config.yaml
arch: "vit"
model: "image embedding model"
dataset: "drawn small creatures on textured ground"
train_examples: 203450
image_size: 64
crop_scale_min: 0.8
horizontal_flip: true
targets: ["colour"]
num_classes: 12
embedding_dim: 128
norm: "layernorm"
norm_position: "pre"
activation: "gelu"
mlp_ratio: 3
head_dim: 48
fused_qkv: false
bias: "none"
qk_norm: false
parallel_block: false
dropout: 0.1
inner_norm: true
moe: "soft"
num_experts: 4
moe_every: 2
expert_mlp_ratio: 0.25
slots_per_expert: 1
shared_expert: false
patch_size: [8, 8]
conv_stem: false
layers: 8
width: 512
positions: "learned"
pooling: "mean"
am_softmax_margin: 0.3
am_softmax_scale: 30
residual_init: "none"
optimizer: "muon"
muon_scale: "match_rms_adamw"
lr: 0.0032
momentum: 0.9
nesterov: true
orthogonalizer: "newton_schulz_5"
adamw_lr_other_params: 0.0025
grad_clip: 0.5
adaptive_grad_clip: 0.1
ema_decay: 0.999
steps: 7700
batch_size: 64
epochs: 2.4
lr_schedule: "cosine"
final_lr_fraction: 0.05
warmup_steps: 380
weight_decay: 0.0
adamw_weight_decay_other_params: 0.05
Rows from block 4 of a small image embedding model, named by matrix and row number. Rows with one number belong to one neuron. Each number is 500 + 25 x the weight over its row's rms, rounded and kept within 0 to 999. All counts start at 0. Numbers have three digits each.
After each neuron's rows are labels from the 100 images, of 14976, where the neuron reaches its highest value: "strongest on" is what is common among them. Only what is clearly more common there than usual is listed. The data: drawn small creatures on textured ground. In brackets: how many of the 100.
# fc1: MLP up (model.blocks.4.mlp.fc1.weight, 1536x512), inputs 128-255
# fc2: MLP down (model.blocks.4.mlp.fc2.weight, 512x1536, transposed), outputs 128-255

fc1.486:494493492532551488487499528494535427487490545510498488519466479475530519508553485461528517505451500487436472468489491522493512532489511463456483444516541428484502508526489519462472481522459471493476470530484450535500495497538516508476493517530486494495459526489521518499515535501517486486510513483517490455471499477527485465487478510511543478487480506499513481538493478535493531502526
fc2.486:533528522498503475519515486518476531530432468482513547521498459493492489542508471537470521467506502515541519476492479494516448493510480506449479528509518502476529532457481512489503504489508470508516501490531529502511485475469485585502500514496501495502502478510516493495538476512466527554480492536509519516493498530536496521486531475497482459487521520497554512541468553508497469511506
strongest on: yellow (96)

fc1.525:514480520530522487489506498520540491533502508471526507502513520483458517476471504512494499477488526515486497502531532474455498497552493537512525507515523468511564469553500521520522484482527530522475493454491507502472510492486520497522494511473520486503510488487496461526508487518518504506505511485452449490484479508512498545504514496489512492478519548463491491478508486502494521531499
fc2.525:467505498484505487538479484499483516523513498538537500480497455526507486530538493492507485523505500457547514480466460500507535449464516507469511500508473530510497532499489500545486494533486449515520493516529454461521526542481499515510562479509486484528505502490467471503522517466527503496487505545491486522533464492510484440536488536491481517525517494486496471527516459491471480500485
strongest on: grey (36)

fc1.672:477480507478518519509518511486505494551498480505444494515535504483476448522459511487497514483528458479512465526514467511474532550415532510491512474488485510519522486479489465515468505512469507472517514497506515498563510531527480512476529535478494542478522505483516527472502496476482503504467511486504504481504537529527484504483485487520537520486495508451477509474502500522513515450488
fc2.672:506480496551530478507525471478485502468484492480520492483476526518504546497437472495478524483502471508487508516521450476524513489458469486460493485506510488521551466471454560509440533470496505499494499526497504507470492472453471505500486491498503513484518471479546488516494513489464458510535498506501560539491527507499453470488542505533499462485493513499519515576505545517471498505507
strongest on: teal (99); fish (26)

fc1.759:501535462510479516476550468512474501490484516487461469483474522531492489491508506458507467487563552522530495503480484486509536498528503501532537493507495487470481530498486545508527487494531481483491497540444516507554501495533444465471450453495473541492488484485538462455461532535519499514496515513509503506519511538473489527445489469494490488575497506508494530481519494474500527498460
fc2.759:512487570504506481509497518518470527510462505506539488563483498443498510475503486439495507500499480533524496532544549497477451508495477471490533479515520504504521556462457481524467465520502515541493499476522495492491483495479491464449502495502489504522498561501494515499529512474476517511454487545506497478505547464514518494536508483520487480488507475500532490525530505516524474498487
strongest on: black (66); pink (26)

fc1.533:469467460483501459517479497483490528517514496507490510463489496470479543511515510483539508478558471509489495445521484500526474532508488474506505525491544549553526488483466486464484504506511455501499518549487491470533536464492498490467494557549435502496491537502531507498468471472506539510482472497521503487482460509530498482492515484502474493467507447508523511521531509565500477510484
fc2.533:534454501523483472492506486505529482505475488499515497483513461459466479501514470573474544513482509517508513536486449535503491487515527483489489495533490546477507512498510490511516450509494552519493505481460473532485465504508497526511497510483514497525538497477502518493436534539478552483515476511503492512492458531490558538525514535468488483501483533503533506507533524525474512514522
strongest on: brown (63); white (26)

fc1.254:531482497554502513471475532500534510495538502483516556542464488474511485496440471533523514489506518491484463498566511541483468513517485517522504482512503476485513488492506523491477477476489471510505497503531512503481517478503472553517484482472501577522508480453464513478494501462538498451465527472550472508520521480533474463518531498488532523514504508513468543511522500542478513488507
fc2.254:445514476511470495495556514507509532510469499454486481488494460504534517545505450482527522486458528524480543468491500529491476484509492480506540499541473510506484518481465463478496501485537500505484466507510518475513456505452503472511501499534563427501483538519539450539477526510468499523470518538504532501471488500518505488477468460501505504517498490504485512486521508501493455514475
strongest on: black (68); white (29)

fc1.683:497523508541533422507486506500518448513533535518520542477478516460546515471520451493491526492524515491520523522499522499515498487492517510506525482505472493467483506467514512502514516488487492553462519475475536518497543488477439481542502530504466498525501502460506504466518502506515480484501493519503456515480528508514479507507535521547495485485507525505498540483533495484505484506488
fc2.683:490479485465526518494497506497504512496501524445505503519491514531496521551531502512479545496519495550520518490467504470499526498455521557505483499476459479494527487508560514452476556536511480500514443516462468497469497540512524505441506475509526522487503516484487515484483507485490484521474494491492513523507502485478478515494449488523493482480500494498498511513507479531494483468519
strongest on: pink (93)

fc1.532:474470487484490504503554496509486553490511509532469492514471495513517520499531536480474527535513495523500498518501520525492535508535465482478469522510530502488480480491525501559515524486497510495534492440505524492490465482530492521492509498504505534553553486459476519512504516499539463568504523507477518466526489503482474488481494497439496523493491492533418511531488529496550491501510
fc2.532:487536549450479518491488487492522506463466559481535449517515535527514502471485511518549466517504463526519543519490487490512485522516503460520511559523535456486504486502446488526501542511487496506510525515482496511492566491468492489490514466508508484539478493496524446508476495553478532518505465547501530543524461473512523521494495566503509468491477478477492446510523525481509525516530
strongest on: grey (84)

fc1.231:513478508521510481535496527489508548516506502540510513512513567512508493450483535505508504494535486514487419478487488498486497465491516497507572467523484460499536555503486492462529498478512512549493543567464438518517499510515492481510509529466549492468497495494530541464551500470512535469516463480525473514521495528474486471519520535516513526502483508529513463529477509467525490485515
fc2.231:456482497478523499489503513523448500519458532513515455524479526527517476502468563489491564485449433496466473494549516477511470483532538471495502515506489453528466515485550516475505470525495560514492539512495492528505472501484501500513480520526556517511503474543490483472488505526513505523451458491547516482484522550513552480527491496496449543520546527487483480517476487441557478470517
strongest on: white (43)

fc1.409:495516494506544523499494513446527470512498489500459531479500505481492484521529504486478546472474515479499471484500515490509522501482505487500510500484526496492521500510439511476510517517506477472546513489538455524508470486510479478500519512490538484500486507541476548514527494470496538508487456498480467468489528535459514485483539521488544501511518542460504487531515484519519520466506
fc2.409:505483521498467498472484488492480513452515495503502466462491494510561512476494486482487501488509575485511549509543491529478476488482499495497518470510492519467494513499458506493492500476504522499480491496534509499479511483536498515514483481495485502474502519501474479495485502537559518481539490506498444540500467517506505473504533510484518494523539463527522514451501491517492527489486
strongest on: brown (92)

fc1.455:510524491500510460503530549514500483493482526508523519494495440494512480520492510454522532442486515503485497504531472514526509459431496484498497507470523520523433469511532486489463548493482491523468494492488516516461491527490472446475486471529463512522539525540516510516512558509514493537492500562489478480459522458476501513527463527508512465469470503510498517505472511449460522574476
fc2.455:476574514516473468508504523534529459488465516508499522542504509460520470547512480524488474514523511464484475522440493523511498501474508497509481532509535457515521501491520506523519466495481490502476492479478492495484531457482482479448516523472532481467504494447494463508532460506503482510509460492553531500518531495502512486464485492504494555514521473485443502494491489512424535505522
strongest on: red (92)

fc1.662:477530475495493517513501457468520557507499504532544507511461463510475517541517518437574468455476488489472478453555472511503494503501552517554454516545479491515502480489504507474517459525505533478483473481504474515457483492498476482508490530471503485525510498518510482530538494511470478533501466469493470482489519503510562501516476440524507474541481501523466486488508502490474476482509
fc2.662:478488514521473481531517522519537457499523531515516476475525524500506502488503467510475497533499490474506496498467528559542487528477494466494496521480526502527500536494502466501481532461510538547504519525506501491512498520502544528528491467448514502433522544494492526518470461522500485465488470486488515517463499544523471504473506505491470468500503469489548534516509526521501556521525
strongest on: yellow (100); plain (39)

fc1.141:474505528502507501491483493508515495499505494484537483521461499522451552496542500530492511440488482503510489527512518464455533558504488513484481517525483479502495514512537515478492502498512501521568481503469462475491500485504496512533506488511450486533465502505540480480493519484481497480494517473502558474468527484539508462473477504505519488465512514501486470488447464492514500470490
fc2.141:529487476516524485467491523480501445503499523459473489484529475502526472530493493521495506545512527540506489476549470498517487466453501528509472561492479531474561489479524517519502537513509513503479539503484544490475467495513475482503515480507496466479474496489473485520529485540477508514472479499491462455547552534488480472496461535524488483488489494469535523488529545449514505489490
strongest on: orange (100)

fc1.474:515507519492525498512476484521470527532525520494530462506480532508455481452475521514489486518517523501522538494521506455458488453506496486493491482470514471476471505481502509485491472474531555538508484454511475500508527510469515499561449518532484513483506521504503526491539519485534540557494515522444468492482459502529449512514444522501512526513551529472526501534499475534493502505501
fc2.474:491533464458504455508518508484482505474511456522508517532463478486524522549484494499532478450493499499522488486518504505541479497503492513516475505560516481488503485498491498549499467512507467461446493491470509489492467504490515536489504481522534541530485486521521527503467482485518496490481490509555522503487511497467526514481533485464488482500493493488519496516533505461517467492502
strongest on: grey (91); plain (36)

fc1.67:522505451471474470517515488495513510489494519493511512512544529486513523504512502536511487499505492512472534479523472535514464492501529481512482484474505491488507504516585484530518468541499508483500472424526512502511491476521549502487513484514508482472486522508534504476488518518483447520528499490501507470501506550511553514545496501488479515484509512508529501475504496524532535502520
fc2.67:532480480499519508528502478532518541513504542500517451515495500489459514523457506500482521505498480480480549543480530507504465527501454502513482469536513490520507534545501506537464480503536465467468426546483496522522525504481468480516520482498495463516538504504503474503495489509502504483492498506473499510503445492482513509479505475513491509501448470524506506496491464465493456516489
strongest on: teal (61); black (36)

fc1.751:490511495540497518549477507481522522460488503544501493489481505484518495502510501547530480467525470527530513525501463505519518503498512501530461465538495494498481545499480501537539486553469502508488453501510490504531462470530533467516523541504506521498556519483536466525470499483527512440455518510542495513503476538496456503526508494524468473498478468511539488489510512495502507487494
fc2.751:491448506475480472484533520491475477507540533505497512495511462506495467464529473499529508497524530496471537490488515515473529547514499516513483436491495493512479486518525485558504488475527435516454532499497493548480519468490498529506537527508481489529411512507498491482493493529480523479505514487498478518489523499471476502528477487501537481517439494510529501490488496499507453477467
strongest on: brown (99)

fc1.723:524488498502494505436513472520539500528501516516519525509522488462530498516510544523500498472529501489492540514450543494507517466505476533503505477435524503526427533475521512492485492565532502525489474507532462521506511454510524497513505504513452502488484506526476474501521512455500496494481491514524526486486463448513507471481492514503533489541495534477473537503480483479477483530498
fc2.723:452499541515495472484500552504507479496527503480466500493515497482481492519502488506525488541492542493510510505490509467450466506469480511510462513485507534525563530466521500505503475451496505539442533508511464483529475541525520498528502507502507497519525495476500506484485476491484504508515512566539504496520534521501533499495503467514483497468510486515500505490490489472513504523545
strongest on: blue (100)

fc1.330:510517462510478489528501548489530509483550463551493515544552498502511526511507465501453534516476528486510480458507516470457524502525483483479476519486480471511512483457478476534549481561448513512474490470478484519481444456503472497527503517523509484507491469527455487482522497501501457555535536523480487445478507489522525538506494547475497517466471509507511477490481532484533485485517
fc2.330:487499565511520491477470499502499511490474496506491496493489533526480555490502505458548472496468538508514544493504509507508485450517537511488482459549513525472511490524504481508442526482509465501518481534497550484505510501437501506493506445524534499531526456468527476487528509486481486504481494496473510506491499451505515509486514512514520533453496514502515526493486472488509501479463
strongest on: green (98)

fc1.752:488468557525504499480453493518515486518505550515489502476517504482453518549512536472506504439484493506518529520504492499497516488489508480514480526536541494516492527488506491499487508523480487486520477503513484517527535492502512515491472563437503506489533503488495490537461524521480497492486511482477523504462481487500465536492487472470499545520507517483500504503502520482525503517471
fc2.752:486484474506509471542473489533491515487493435509459504532476487558585510475470485537510489476534525493533510461468497513469489504510496515529474493496522489454514498497496507478499538490517533514518527493483523503531486508516492483519538493502496527510488526531535548479545520523491517515478498504508498471433478493497497532503532474497507494537519517459527473488466519501498514485520
strongest on: white (84)

fc1.24:539495499549538529521480465502544497504494482489468510501488501499542520513471493481536548500517535489436518447474524527501527524529528502490502498482527522474500482497545494508509499503457495499497511533530532487479475483443515470478501496527479501493466501488520467488455551499495546465469478543525493514514484536512476517479495500503472518484503494480498490549556519489468495503494
fc2.24:498465537515473500506488503540514554525492465496495471540480506480475454517524481521533473478521480471477487488436536460505493473496480532524485460473518452494479502487484472555530556465457492487522468435511516527541506489515491464480510523496473538461545526496518477477514496514513495500487511483495497500499506484500470473499525520464549503465502485541477543535491545494555475503504
strongest on: brown (69); red (30)

fc1.459:504494506525504484512484508512481465476500485490432460451492499513488479471501501516514527490479495492483482505460515500458526461473519460502514481577552507497486539468544479478509491507451530510490500490456479513484526450481516513534528524495487565496520513467464520539472511493503515462500508488513539533474469481503474479517506541469485537489546460525519489526524517504524466476526
fc2.459:528494494531500511499489465498506498534479488471436506491511476479503508516476507493532486535526524496529485480469466470501485532493449499474510529514446483467495517491501465495518467496540539535509502450561487521503478491514451532481478511452478475482508472529483480490500457528491548481510517513469488487477566469491517478470494471488531461472435489499514451468470515503508465491532
strongest on: yellow (72); green (28)

fc1.117:499444504510536548506491519532492503470514557468508483522524498519485458456530482498472529479463504530486465479502465511466483463507521484499513477474554496483482507491484502508491505541491495479501513526544473501539512482509524510509467459520535526470516492478498510513503533481494520511512528508526506498474511484539510535504507488510463494539566517484490445516526468488537473486502
fc2.117:495553506557503475519462498473470506494480500508488544527500471515478496499497520494478479483506466458506465447467518523455507485484513455486488511507495507527445519497556493503483495491550509496480543498506516494445531499472460511481490459516492497511566481527491507506512503461518520487483523488515476473476465490478517496533553491483484525489508496473571503484515507522538515478530
strongest on: blue (40); purple (29); white (26)

fc1.232:504522505463506513482461511514494517479464535462480469508522505504538480503528491512539526476461488495543506542448460496532493486540478498473462507447529520479484493538523489523520512485561541501482496485505521470452523498509500461555509513537546495477505520491519524493506532472527518530489517463504471491481524539500471491495504523505527506539544547451500505496453474487467509512480
fc2.232:504500478468481492530513529473521508517512505529525502447447528482508502505496515513464509498491514567477512546511507512484528524506505491474492487522494485530449497508480488506449490498509495490536545510511488538473480511496499512532461548476501470485513510500481497480489468486477455542519468464493506546503537460496476508525523499527457510511529514468517502500573494471527479525506
strongest on: red (96)

fc1.702:495493456480471528466469456568549466510528493484489511481492493510524462471506478502484509528499470502473540497471513467505495510497464509505519483508528523512496503499465496491489458468490463523502499527508469489511518536492450472493513472501508493493508515501471496536476518485471522509494522511533531465530506470456508483485510499483508511474503487511567525519460513493521507488505
fc2.702:458558472476532507477515519496506478502470511459495475494489502535493458481503483522483526541501487480505520475494462539496557513491526469513519514543505514523469462491517523480488506492493518491522428474504501505486497519499502455527550505487504539524481490464483521492528527523472501515496494486539495497471474495545485499493508481494510543466484520504512478537525482503531492504489
strongest on: yellow (56)

fc1.441:510541497496503484489477460486511483501502457516505507503529506440470480510512516527515488502461537499505518485517489514474447504510513520456459522496501516488507588485524484514478462506491499486492508527488512545467454505507511515410473523500484489531516492515516503520502488504511539518451522489444513472458507478541523515516491539511475486500486482520522488488477488480480517519467
fc2.441:549533480483518510537565525512508476464474491510517523524513509509514513469503537540458487443503509512554516522510493568490481538516485509488471503507476454500493476511454514485465456514532495513497493536553528533518529468473509506544489458548486510521478506474435479518501470493482519507481503503498501481470516530548505549469464482481492512489491495551482500533503500482483512489510
strongest on: grey (67); red (25)

fc1.323:499472517472496509498462478520499473493495532473536536495517454492468450457508477547489551498505536510523493496476559488536507516504520486517507528533533505506508450524509470491514519507465502518451504479462473466484522495518503530482521487543514504554521537533534474462527514495517492482520487484484492487501492535505525503472481507508486488457488520499490456489511514532510513459485
fc2.323:478544472491470496470485510507505502550515492511463525466488547547497529496513472500476485509492486476471575495535475489511484470459539530493456500476488510461479511510459510481488478520503492507491505467526515477517479508475526537486537508494541551515501485522480478574486536545484483474525552523473478545475528493477498537482493504519492503495502488511546499431489487463508497525487
strongest on: teal (100)

fc1.466:512500527482495506486454527480478509542520531533486552498455488503563474486511511512474499525517481530521515499519525515457469475531525473506481428502465517516515528496479504437509514457484548471503543525501468494500503475498473472495520473512516489495486456531486520469518527518458492497492506472463482521496550513480520501490502481471512499467495462463478508486507478514498501516511
fc2.466:488495486475482516512503484488512482512496489445500469489500496490525554451486507486486507457467542515480501503460497534465503479491487435493518517481472476490484478504510465523506500506529493498504483486462471482463486513544506487514480520559506485480522479506505489496477494520506520511509479453545475494457516493450537497455469518504508513544526489478526483526505499511485520504517
strongest on: yellow (94)

fc1.438:463483497501516483513510437495492484489453515505525524480535509496474477470492500505463469490550486461542483472497524469500483521477508468519487506471540516475493479473531471483549540496522527491481525501546523525493499490508482455485483515517462526498488493528479488491518504514499501534513512500544507479486483485467498529504476453453503529470492489544510514542521481505510462500485
fc2.438:528487502517483533486504490519513465482481511506506507509496466475475465483544518519528502464522495470515483476529511481538532508475512497487515504515512498496493509479528452484465506474471529513518489472470520497516476485502511542520537513519537517508486490494484502514450527488476484504460499512501455486460500509498523523514515506510488476476548473520520502518513480464473502490508
strongest on: brown (97)

fc1.426:486543532530498506508444490476499475478524527515470507519464534439509509474522492492480495491514449490508485489534506476459479519422479483512499498466527480515468487498480491519492527523472528524500542529578472549504471491504495468524561535504475467467497472504509508442503548489470541470488530538485468465484520539484484472552525464495516487471504494514497528543460554518489520533465
fc2.426:515525531457466488480505506498553495490495520499469494474490462565531517456478483531514510511508482473498507464528492513496465505514516498466520484505505490500524523520514525524506506548485497447470495504504498501512513489509508512542466529469493537504483517487486489523459480526535519486481483487482485494504511535473520452463471530434507512486468500479532489489523563540494528495522
strongest on: brown (75)

fc1.551:494501505476526501498545497479500517521511500488480557452494450537465448530545475450556493482453476513467504500483444493485501498549510494473513519489512536504492487468540535483532465519532486469522518492450479492537535502469480527494513476463528504498519470513533563468510545501533499510478493452511529484471487534461461506490477480483474512534482487502488492484473530484546493486462
fc2.551:508489531504514542473503524479481491506484495472513440523555478495512501473522488491490476495511449533532524531506458494472482481526494518493467517514504515493519538486514486474478540499473557519480496519488496516506520486487458520473487510515518490486504498509498509518484554520504495466506486507519467456454502492492514481504555526539475495491486474502480482452510548493471485492465
strongest on: green (97)

fc1.362:496530522513506497511452453524495509550487504525479509492519505479462520481490487507457503524537502513514470472487512483456541496478510493477510515505517502502501531502479448490487537562483453502546495529569525463506512526486533475507527469537492488471482535523441551522474497506480489508489509504518501512507478508458469502500494478521575476492492476496523445499551518504475510482485
fc2.362:501497521525496514516507469527494525491527491520486500488468529538538505497508502509479485484549525476472489469521540471521452521532571474528487530493511509504519532503462495515496494474491518477476516507512540472512477461523487494491460526445462522497514549494518493522470536461557481469488538505502476499503493529480496510495508480519489529483510511507551525466487454480496569502497
strongest on: grey (98); plain (37)

fc1.597:467480566502496529560516527457495523491464508540516509457492456531502494453501523537524497471467475454472502494466517511540499497449562522547467488485497486478499516529522500485465515513450495505504446537467487484488504557475501438508483537507526550483529497511503519568468498468480466511494537510431552456513521492515503504501493507497534509498503479534482503525537450489490458513525
fc2.597:469525509481515478515529471495504474523523508530501514526499488554518530476497492477474514492537515503471473469548486465517491497461521490471506497508516512512477457466500509551495509510540488512532546512482519566502470484466508508504502516495528521525481536515534513493510461483490515489504535529473497521507460488494449510544513438482516516512499498475505494476505492500546504497492
strongest on: white (60); black (40)

fc1.267:508459537515488525510507481532519459505478504506451497500554506474498500480460528518502497471536483491543459476487561508505467553510499504532494504470499502518497493493452502535481506516491478535524511479471499441527534454511550491544495497516454496482550527500463515516487513486474543549472533512494497509512490469519477499532506498485488529507498476476508500499531515477513535472461
fc2.267:477483482491471505496497542490487516484499476477469516485472565495540495514493469516488533512543527464472497532455477532506472486500481488524465500519520529517503495473480522527477473466525491484474502517504454484507514525510482526517474514494492496500486487534495517492482495497492529473527516502505456492468508529491515521498501476499490477533513545485517518534547489514502521499519
strongest on: blue (96)

fc1.9:513500488495483501519511498514498513496482445492482470490488457475473517497484506516437465510508517532498512531504539527485519493459511528506505549468472450472515493456497506504511446548503480526516458504505473551549489503527457467515443474539520531456492508526479504529559542484492502479504530506501579492467522446468494518483528512463493503502448530486473506491555488520504486549536
fc2.9:493512518433466511504510532505472486490500489486519518542515550517545529474517517493554512519474478476469493486510522492527483492535487469526475466533453531515522481492551530471472497497503550481501482520471507515484554500491473544498502510445498524501527501521524539472523483497515534512512491533517447513527488503541538515488493485537515531499535517460490464536517462512461500516481
strongest on: red (100)

fc1.166:449553478539550539504498508473508474457494478475527453494461490490495468488538530492507548484531531487504499511513506466523502486520507489476485488537481474529468501488512485524463505554518527493495473479539510518515508466515533484458516461462500507493491489529504489516474459455509483505499461466504493472517507522500505453493447498508485497493453513488474466527524483478500534484502
fc2.166:521496523524530515513505463499503475525470515515542516527530533476485491510517530469523493501514448485501515460540528525508509539496469487481499462484522545484472514536464507489451467477538466485466482467452499479523467544497562504459492476510500526486478480492472473452482501535469477445506490506498482502506502492480495513511476502525495467500502479468523490533545502518505505468507
strongest on: yellow (79)

fc1.2:466548538482475505507521519551463453462523523523480476535498504515479499461494559500476558497507529486519544471499485501524507548490516480502481509485526482444465506544469497523534519474472514514494477513535479457492533478515468506480493506454521456493453524466478507462511476502519499509466482533504507491498525522537495487480559530473533459479498493537525526497516573485515522519512
fc2.2:521509516445501483510501503553498511495525516478535530497491516409532513475553511503499496493504454479498471508485479498518495507466476464546486513478514509517500499499463503491526481487495490464539513474539515517511509511511481503451499489508485512490509525507520530514474512499486467496484518498512529537520511480484512528481510513482496451499454505482507497506540495493487549501465
strongest on: red (100)

fc1.585:490476489482496494481462464531519483492455509504434521462474511484517471520488488515513503535475537452515531485525529464519502518487468500510494536529522508479506491464486457473511476501446505497482552529478488448492511495490488475523489507494466510473517535450522445550512518529501525516538533529489519502461459518506532474538502522494465522488471479498519441528494504511489515457474
fc2.585:468564516524512510484528541482494510469509498487523504535527522455492473503492489530490442500490497539501525458473460525481499485483552521484453457513478503500474486481542521492511522506469512493513503469500514523466489494524515528501506503532581511517518536498495436487488435517508472507517484520491426501484507503519509507496506441473497498509531435504512493482528519527548501514484
strongest on: brown (100)

fc1.626:496515459499464468503480476511524457528506515497466500504485470460516487477515560518503556551495487540522539479499509507520467542523461511510454507528545466466478506451517530449522503446477501494488482494483466526424464451496521470507514501524492478486519504473491498469493487510509495507457540499536505495488505495519542507501563467453527521505517485466475493481507493519450514477530
fc2.626:527485501522531451522540552508482507511485507496470458491525501483485519457521503524468481545552514514473432463469538514492517481538475516500474575505490527501519496491521486505454532489524500512564490476494495484536490533507433486522492496523474470516451474519475484490516488513493499509531477556492501527508544499493496474532483466531507518489474528514483507521489443472520460556508
strongest on: blue (100)

fc1.319:498534470489465522516449459513475524461492483516536533493537490494506471501501530507520509503513514485511489472459500498509526515486448471497516514523475461551524459499481532474525502481499460485516538486517528506506499474487499495512487499466489546486517442485482509482522491543515485488553479500515515498469496472473507540504490473493473470488505469503536531534497481539510514497509
fc2.319:507459513544452512490485501515462496508508460474489505502515505512487529486511489524505483500463491507453523474519494494497476493538500535505497505537547530468532509531490492491503507522520462497515490500474515465506509476509485530495515498542525486473499495514470479531453511534511518540505537505515505476485483532505518514495471509477484508528497506474463449495486478442542483519505
strongest on: pink (96)

fc1.239:514508521530474482444481477485481489522516529475483511497510495516518468472496544502548519456499511517474489535474471497494528479518504495524561502540487499492507493459503503495529498566472502494539528490530465521512544473522494519477493459509490546511522509494491522490493486487506543509492490506463533480496538496515501484483484449501481535555505489518516510504465521473517528496497
fc2.239:531489527468503480528502503510437495485499473478495516456541486549490470464490495480484553513487453504558485449502514516503523549538482460502498475531505512455517494508449507498540478490485515498497549503559482487461489463478470525471473516534522530545466514482566527527544517455501471520498471508523504525493509499517522503503525498467510513502515482502464469505514472500509507495485
strongest on: black (96)

fc1.753:522531485528508519498496522518500551531527507523485509498512503495483477493490500486440500523501484519492510533514498478450467545460511542524502480506504458493488483502533510460518468480485506512470472511507556543461473554521546541539537472507495488507502526528511507511522520517502501508508503505485518512477463520510493495493540489558480493481554508497480487426497458504472490499461
fc2.753:511489473506472512506482511489492503480517555494488474510439519482526487500469513552521505513507516512479495546477537493514516503506477532481497482554493476529483520517532500522431500518531535519489510522493504500505482491510476453473487464484490475485553490470498500498521525479518513489514487472476541517511500453484471474473507501507458483521531526533500517475476491519518500553524
strongest on: black (44)

fc1.158:526525539479467549476499563500524497471500487547468507528503492493505458488464480482521488502487500506516534491504495487484465470482535486514458517508527457483507523496507511522531485501478517508492496487470497494449483489507510572466489479503486490471500494498506526507500439473526496500524493473497508545494490479469515513498453499454557507518501457536505453488480484495481526492465
fc2.158:526465507506505496532474506502492475494521507503503474506480544495482523507505516494501511468488525515515450489517487487498487512506501500511502459495477517473499546466515506498500465502505525500479518531483485514506501482496504459495493531486507495500535522511537532537504481512486463477534546557444476495515504486477522485523543485537438524529539541517467503455506507482533503450499
strongest on: white (90)

fc1.439:533473511514504459528522517521502536481487504525484526449508538498499510481510480504537465486494531523547537489484516531494483519489496513531491497454533508514496482508517527489510516495504490485500507489496499475472499479525477517501506496521483473534518498520516513493486500502492478484477470467514523525509526514515505495498491516500523497564554504497551507516498543497519514496499
fc2.439:487512524491451484481489525484516531508487525509535459451489523498528473470508529491484534499489534478501518486536486537475542488524481500500551517510480520451532464506509498501438476470512498527513533521506505506469489539504521511516487455518523500470484524489523520545540510483469493514487517516488516494589531470498521452505534516506480521500519536511493557460511510538515529512503
strongest on: red (100)

fc1.763:492474497482466479488470470519505496509519500489536482517513491513485497503547504509538492481507479499500487492503504519526490506517480492484488482505482499513481525486540507467525471538493485491503487499474494508498441455481512520531535502479490490495481494478481495490522526482487460515503494503588504510497495514499509531437494565511536503535490469514539511498525534512508488502565
fc2.763:525514503535498504520498516517460507467508517511469501495473483483493525479521512517513463515476498497462485494512507489450506522506529528507521514452493477466473523529461482538525490507501535519520510535500463551483506474528533510514507509531515505525501471494515541502503516501481501505494476477487485472453491514503480508500476487500533507464456483469507480538529480397526458480478
strongest on: green (28); white (27); blue (25)